Rows from block 2 of a small image classifier, named by matrix and row number. Rows with one number belong to one channel. Each number is 128 + 32 x the weight over its row's rms, rounded and kept within 0 to 255. All counts start at 0. Numbers have three digits each.
Before each channel's rows are labels from the 100 images, of 14976, where the channel reaches its highest value: "strongest on" is what is common among them; "colour at peak" is the nearest of a few named colours to the mean colour under the peak. Only what is clearly more common there than usual is listed. The data: dead-leaves pictures: piles of overlapping shapes. In brackets: how many of the 100.
# convs0: first 3x3 conv (model.blocks.2.convs.0.weight, 48x48x3x3, each kernel summed), inputs 0-47
# convs1: second 3x3 conv (model.blocks.2.convs.1.weight, 48x48x3x3, transposed, each kernel summed), outputs 0-47

strongest on: vivid (70)
colour at peak: green (30)
convs0.38:189136138165136121075151189047095146140147103078140138098097105087148100119095092132147141196095158167137111152111137082171156172140126118111130
convs1.38:108178132115095164169131118145089065095164124113099118083126200126078140143134132127111112086201093126107138137130121118079077103104063107091155

strongest on: vivid (78); bar (25)
colour at peak: yellow (29)
convs0.18:166141139084140140078125114102090130142099082129162142158142120127162083128132051119098145197046107178134116113178142132100164159147167162133156
convs1.18:151130114094134192091073126107138081138136154108116126168122148111037118117135135141116075156121070112171126166160153150109049143119083108104102

strongest on: vivid (52); grey (41)
colour at peak: grey (42)
convs0.2:085122133148120124081036103104113131132120078104142124092066128110117166148164118150126151070076127121174167174178167137085171123102107107122115
convs1.2:116057117225125080139109102207115131094136077114098139106133121095125130158159112168119122128119176147117130114082078126140075071127112119120131

strongest on: vivid (99)
colour at peak: purple (31); red (29)
convs0.44:168113110115055122087115182133124132131095118101202126052167167125140144088112119130116135128131125082102133162122109160102086084150126154150048
convs1.44:040131166134143122155125141108098138130102115098057206149086149149193129146123116108175115093094114117158111133142125112142101145156110071161184

strongest on: vivid (91)
colour at peak: red (29)
convs0.1:099044154148111131084153125098102123186117115085072061122116080140114132124131160124160158127107155153156107112138125152149185207140092102154118
convs1.1:060145120133100144112111156111138122129134170081084177130139065166101115093116095140159106125169179135141149158179129104170096035131115140100097

strongest on: vivid (91)
colour at peak: cyan (40); blue (37)
convs0.20:140128130148099112171168150055145091127161182163093053138166073122144163120174108110155099120100094080187123132122115150071105143135113149146149
convs1.20:122108059127112128091125126125170150065104154102155108143088117135114114142162132132093017126102096126068194108146113101139122102186129126138117

strongest on: vivid (98)
colour at peak: green (28)
convs0.47:115148105139228093152124062104123139160121108157122163100075134115120088102099104127124128157118091111097124109108176088157098168125091085113199
convs1.47:077128114157124102172115134096158143165137102089121185133151111147204141116112090076161067122105113101139141131149205139134121124192146093179150

strongest on: vivid (86); mixed sizes (63)
colour at peak: red (25)
convs0.10:160078113088090074108160121085139140077138095203121093153111155119120088141199113116148167130076182083126101115119131112102133090165126139163110
convs1.10:204131144136120203097141139147103151088164164138100213128133128145112092145096151167103171165110139180112101140170151142122093092068129120131133

strongest on: vivid (84)
colour at peak: yellow (31); cyan (25)
convs0.16:103110142126109155147125111152153133167075114182076167182152109154130086137144088106070165133076136123113153085157121138055137106153171146168184
convs1.16:146111141147182186167106189148085114150093118115123175110116113180110154133131111151113123079143082093129122105166146172075087082068089114086138

strongest on: vivid (57)
colour at peak: yellow (26)
convs0.31:164159141146094141073047105044105141113116091110075133130089112114138087150174087123106137126106142156116145168168142065114113150125177121098128
convs1.31:174105153086181185053133194092141155126120088134086071128135048129124100120091105131143109168105152123127160129158132125131096166096138119156116

strongest on: vivid (74)
colour at peak: yellow (29)
convs0.22:121063139054136108134086075129154120138099134148132120142139125171125081114191156124124136121095090123135158069151139178089108039132150140167150
convs1.22:175116082072085167102136152172122101066143117089100118113111151095098121083106096045118096131139098143074105101165110165090133116135101097115096

strongest on: vivid (67)
colour at peak: yellow (34)
convs0.12:124079141167109159143183100124096155145148148187120110083144143133136119088170151137108097061105107061140139091172125107124100097116051112092086
convs1.12:145123197189105075162061074142143144103173108103148082117075101134128123141160093093119128124125146105116115138164120081173139099083141153094176

strongest on: vivid (100)
colour at peak: green (54)
convs0.0:118134175161060096167108049142084135111153147163136094117106168153136110137083114063148128072138109092166108100098151133164099107127144091076120
convs1.0:149067115133101126099173130125049142190153133144168218136175165106081124142136124119109135151141151127103166151135159157132142128070158082127095

strongest on: vivid (94); gear (45)
colour at peak: purple (41)
convs0.32:145087138205087137095150165102092132149172125174183130153134093143096156176122138106095099101118136153201097136177115152120181099131173115164135
convs1.32:116141130120122082148085098116119095108171092110128104116171174118147151069139174106094110076175086116092132127059129054110084133144128105086085

strongest on: grey (68)
colour at peak: black (53)
convs0.6:114127095171129072097202142140160140165183141220121121122132138126092164136179169115115140100164110115056107135103116101128105126111089109157096
convs1.6:110154160075126091148049172104133068100117108115101176193111102119105152141142100099082130122071094134179093149129134105102106117137163116074118

strongest on: vivid (86)
colour at peak: purple (39)
convs0.13:139104124116158113104187102087115127125110151195097077109144130125123130187185159127107142184158121113115127134170109132178123037152115145192127
convs1.13:240106125088142098132109110173153138154102185185113096106099168135139135135132113086083089100142136121137150091155115171141159082140138173150144

strongest on: vivid (73)
colour at peak: yellow (27)
convs0.28:107126141108106092072027044097110129152124116120154107130147142135104142155084111146132101145119126147126140087198131113039129118125122110125162
convs1.28:101103146163180185102072111101132141161080098118183100099136104098093120143116153117158065133106107063131078143124118181090109166122092097109101

strongest on: vivid (94)
colour at peak: yellow (46)
convs0.8:099120110138144078109152056061103138128187120080098096075102135060111123083149110136117152166155100139136141079150099097140096158140142082100153
convs1.8:147098172135183120144151111153128100071082134126210112130096096157169102165156119112132121103058126131151093072067124167110084120120137112166148

strongest on: vivid (98); textured (69)
colour at peak: cyan (40); blue (40)
convs0.4:105072105100142133143061146135121124127128113089088077048121135045088171141184146121139193132130131111104126156121126092083117099162133116113144
convs1.4:189144151180111125122136083120129114181122193162139135128119186131142072098069110138132098135146120112097167119032139132146152153135125086082116

strongest on: vivid (99); gear (28)
colour at peak: purple (43)
convs0.24:182102165169127152105159167109148165174168133056106173122092069156175097100103125121092118098190164125103135087145122167156119112119104099106145
convs1.24:140117125079116144133135059126156107104055163124179057115154155119106162153151128144087107073093105086121144113121146123142124183068165116080111

strongest on: vivid (92)
colour at peak: purple (32)
convs0.19:122138105127115150105122156051144144123124147085079123059132129047124128110076143125137132163087083080104097209084131112106136136120085123125109
convs1.19:174201165150138128128121161118131145103127198104147112148117152103137131104168106137086121183186051141159121148090139067144105190124141121097142

strongest on: vivid (76)
colour at peak: purple (25)
convs0.3:170124145085068151130083082147145146172141093123115142130070124144103157075138125120105125079076099091120135159170136158021141115136131109139141
convs1.3:120119099201145109070126072142107145069138094137109107153097113093135197172165175130121123149105124121122086172094123059086116138157089111146140

strongest on: vivid (100)
colour at peak: purple (36)
convs0.34:078089121117136047139170129108170101163136162153158123137148128163136086124175166156149120137141057202102137112141077129100121107097141086145172
convs1.34:142134089096109121120113156129174024120072133127135185126129134076162147116100115182144144115135102135099100155121079084143179140070129084141102

strongest on: vivid (93)
colour at peak: blue (30)
convs0.39:105136183108123093129105119109203212109090150133125126114213130122117138116093114183125164146159148173097146112147150115131160140171124072085141
convs1.39:111146178123139135101129117119159221169132112132104111138236168114128158100130114162139169131171130135159139113132139136138151120211141076143123

strongest on: vivid (55); warm (44)
colour at peak: orange (28)
convs0.41:129189148116092076162092102137135107108144092164088092146114115076103088145058073128105159082087142131121105118070182131090121109132124153171150
convs1.41:162104174132084175132148109136143126151108062141154186107095109123119112142121135211148226120092174125124078129132116108135093119136131119102176

strongest on: vivid (84)
colour at peak: purple (56); red (27)
convs0.14:156113048123159124084141103107147190118135081094092093123099085107110192145172112121108176140104139099135131094128040133106139100108094136129098
convs1.14:123128142158172115105125155123116141152137209196150149198147119170165134100124105128144203154109113145121148152141115145095139141116074205080127

strongest on: grey (92)
colour at peak: black (31)
convs0.46:069157140064165135144148081089177105144132101130125077148074124080106137095068071088129101119117125141118073165184140156139114088134127141117152
convs1.46:197131097149090123102233101149103102171166083138139098156094113140132110118113100138105174103119167121155141140138096105211127135142164138152142

strongest on: grey (91)
colour at peak: white (92)
convs0.9:102028139140120139139084099145166145097087140149121133174115098132098168061125111140119105112147110118107069190173100084107069124132109115127105
convs1.9:114096100139106104154097175143106088127115062094118121158158143108107104122084111096071172042100101117135158080058094148143111125107148166145131

strongest on: vivid (100)
colour at peak: blue (34)
convs0.17:089160085132102102176146143120119173080101128069119134217134086152136181165139124111102118085096144102151083134132150166086121116072121154147091
convs1.17:158137071111115152121137118108083168145120178144122141116147069163111160099105142079112123074103129110080115110088155082129125121159138232115081